python train.py --model="encoder-decoder image transcriber" --dataset="numbers of one to four digits printed on busy colour backdrops" --train_examples=147500 --image_size=40 --crop_scale_min=0.8 --horizontal_flip=false --color_jitter=0.1 --cutout=0.4 --tokenizer="char" --vocab_size=14 --encoder_arch="vit" --encoder_norm="layernorm_no_bias" --encoder_norm_position="pre" --encoder_activation="gelu" --encoder_mlp_ratio=4 --encoder_head_dim=16 --encoder_fused_qkv=true --encoder_bias="all" --encoder_qk_norm=false --encoder_parallel_block=false --encoder_inner_norm=false --encoder_moe="soft" --encoder_drop_path=0.05 --encoder_num_experts=4 --encoder_moe_every=2 --encoder_expert_mlp_ratio=1 --encoder_slots_per_expert=1 --encoder_shared_expert=false --encoder_patch_size=[4, 4] --encoder_conv_stem=false --encoder_layers=12 --encoder_width=256 --encoder_positions="learned" --fusion="prefix" --label_smoothing=0.1 --decoder_width=192 --decoder_layers=6 --decoder_norm="layernorm" --decoder_norm_position="pre" --decoder_activation="gelu" --decoder_mlp_ratio=2 --decoder_head_dim=32 --decoder_fused_qkv=false --decoder_bias="all" --decoder_qk_norm=false --decoder_layer_scale_init=1.0 --decoder_parallel_block=false --decoder_dropout=0.1 --decoder_inner_norm=false --decoder_positions="rope" --decoder_prefix_bidirectional=false --decoder_connector="mlp" --decoder_tie_embeddings=true --residual_init="zero_last" --optimizer="soap" --beta2=0.99 --learning_rate=0.0014 --beta1=0.9 --shampoo_beta=0.99 --eps=1e-08 --precondition_frequency=16 --max_precond_dim=1536 --one_sided=false --adamw_lr_other_params=0.0011 --max_grad_norm=1.0 --max_steps=6800 --batch_size=128 --epochs=5.9 --lr_schedule="cosine" --final_lr_fraction=0 --warmup_steps=130 --weight_decay=0.3 --adamw_weight_decay_other_params=0.05
Rows from block 6 of the image encoder, named by matrix and row number. Rows with one number belong to one neuron. Each number is 128 + 24 x the weight over the matrix's rms, rounded and kept within 0 to 255. All counts start at 0. Numbers have three digits each.
# fc1: MLP up (encoder.blocks.6.mlp.fc1.weight, 1024x256), inputs 172-255
# fc2: MLP down (encoder.blocks.6.mlp.fc2.weight, 256x1024, transposed), outputs 172-255
fc1.328:148113063102182106131137153092119148080146115140157132116079098175152166099171124118129153143129142110109108160141160164113081163095136077124116169127131131141113144144126105125152130146132119163160104147109144108148144137118141167112127117136124121110
fc2.328:116150160175140147131103142117146090112082152166130082168151126091116118128100156132121132116113131117134122138137116156155169112151087203113105143150084118155141067141103145132123116120132160130168118099145098074089131141130138066143114134144107108117
fc1.329:145144120147156145126156138136128112119126155094119112144103113087176121105116148172160153175126132138091131129152109128105117190114145159122163142142160113131094137115159129107122157133087144103084089149112168117110129108137154158149075096115121084111
fc2.329:090159180125141078113085121102091119113114120100120113112108136103133161135132106062152128131118117136154112120110140104111131128104147141197109118157120113111151124110173100134153115148158100098173137117154080195133173102121145105143161143114091130097
fc1.330:109125097120143111146115095101130162097113114130160137156143128069104110120135115120125133120136123123115092105103130133114138139116179096147133089151118128141084105131084152106121113136084146125112120119093110146135113112118144105104139131150126124159
fc2.330:074123150101119130140166147154134103118125132147111157108174173173131095123126117118144116123112111093121121160122145138110142129150128170135151157118126175103134146144145092178148145114110154153140133094154123115132153121124121115120112137121145114112
fc1.331:130143138093187137129153141123155155186198102103111108119168083098124113104103138122098125068090138137098143098149099110145137127144113119088175108118106120165100092129095114165087119161114118126113100149123101171156141094146114089109178121140164163106
fc2.331:129107141175149108154131115130085129131128150115134096131113166148126168122163149151153131155117113149174098138110126120122127131124100107156062099080158163075128166128165118113168148100115184136134104080177166114129125154128161159098140100129118110187
fc1.332:096138088148128149120130096162139142126146116125163087127121111118088132098174141190149142127104161122132153165132123110135125121100093163099140137142132115129132137110129136144099144119125137116148128128097120121117137117139149144113145135115136125128
fc2.332:139137111102134097135139152092119124126121127135101130136132112127123135141102085103138157185133158127129143103134121190106109107152144106161128131156119131115157126141135126100129126097120143166109149136131144140128123127129118148169087134127121112104
fc1.333:139112126139125142143159168154124107127144144105136150141119116138133124120130135156136151110129109124112126153115131133137106087153140141147125137124088170117138111153097105139148135124134101134112142144108131162135124162090119127118152116164115129147
fc2.333:131146145105127145098134158124150121126142144099099170122105129109121112130105133148107150129099137127145154167147129136113138130144178103133135131134120100142124096156124142114115116144149131149116136124138158100083118132098111117138163152106149108127
fc1.334:135114174117050113152091115135130134109128105095141091173144178157113161158164144083184154156036154114142139108100154089119118120122095166117160126102142152145158091124095143128133101116116149113127119100131115134142112100132116117156132110098113171115
fc2.334:191124109154170154133135143117118133156162141116115157107092126158105155135107128119178139116186153089140137131122101090120125104175169096133137128173106092114076152166139124160121141134137121133159121132097157093118148125093075119117107118130073140162
fc1.335:111139088137136099166121133149090126160169103125123097098157124097115143153073150110138159148152105097158103102182138073102147100110114173126099153127111165125116110113109133137141135129128139104132130126144115089114151119125158117099115135135145125114
fc2.335:155121114094083121109179117110140137094123080102132134150162129161115094152174092170176104084127157163100116105111148163094099130077154118120131126150151101136169154167123109121115108144117159125121134090134155159135112110155115125112144122114120069088
fc1.336:129115131113128136134084191134147159098144143108123113124106159138124141113140124125111112132184132148140097123166130104102143154111094144094121120118169135167124123088105132126128169116139108134149130174111117113126139133144097158113106094121126100106
fc2.336:112112139154160149143122124120115114132102140117116135129121106070132128118121109108143174128162127085109162124089138136135153145109142136149141130128105125128123100092150111135113134135093140136080148112127144110127171095129146147111104149097115094090
fc1.337:148135143089150142180082128133103102107103165103127147102148158106147115109105156142123156115116141148152119164123182116141135125129148109143154145172110152146115169118108118162113140120139090132181121145157107168148157115120141127133109148131181156134
fc2.337:087091112148110145131179122144125120154154122154125121144130144106106153106157109144155114135118135109123145181150123121103092131160086139098139092102117128139141107115160105146135129096127165133155102166080166164121116136130129149138154082106140126167
fc1.338:113125100151124101108165160120176146166110145150129118127153155142142119115142162123124113128117074137135089123088174125138063120139137131090111108125072175118088148135123102123113126113149098150078069079121130143147168157111120142142082147112155100131
fc2.338:151150147099159142121108118122104122105137151105147125094130103095119100094134126104090130180113134120117161116157135136138125123146142123138136152137177123134104123169160129110160124109109129151119141104147128112151118115134097095163148122122108117103
fc1.339:143088141118124095124186126090136175123086115147141128098144165145144125078164123128128108072132163155122133119102111156151114135112137140142126122170124098089102134150171101112100177134151140138120147124110128082108158118096150098154129113111128111099
fc2.339:102155100189128115092091111136120150155156151059134141143101092160104116164152134092140131163107123105113144109136095108122086109145166107132131145111119114111131104188118137135132105130073118153115100132150144162157120167132083149109118147152137101144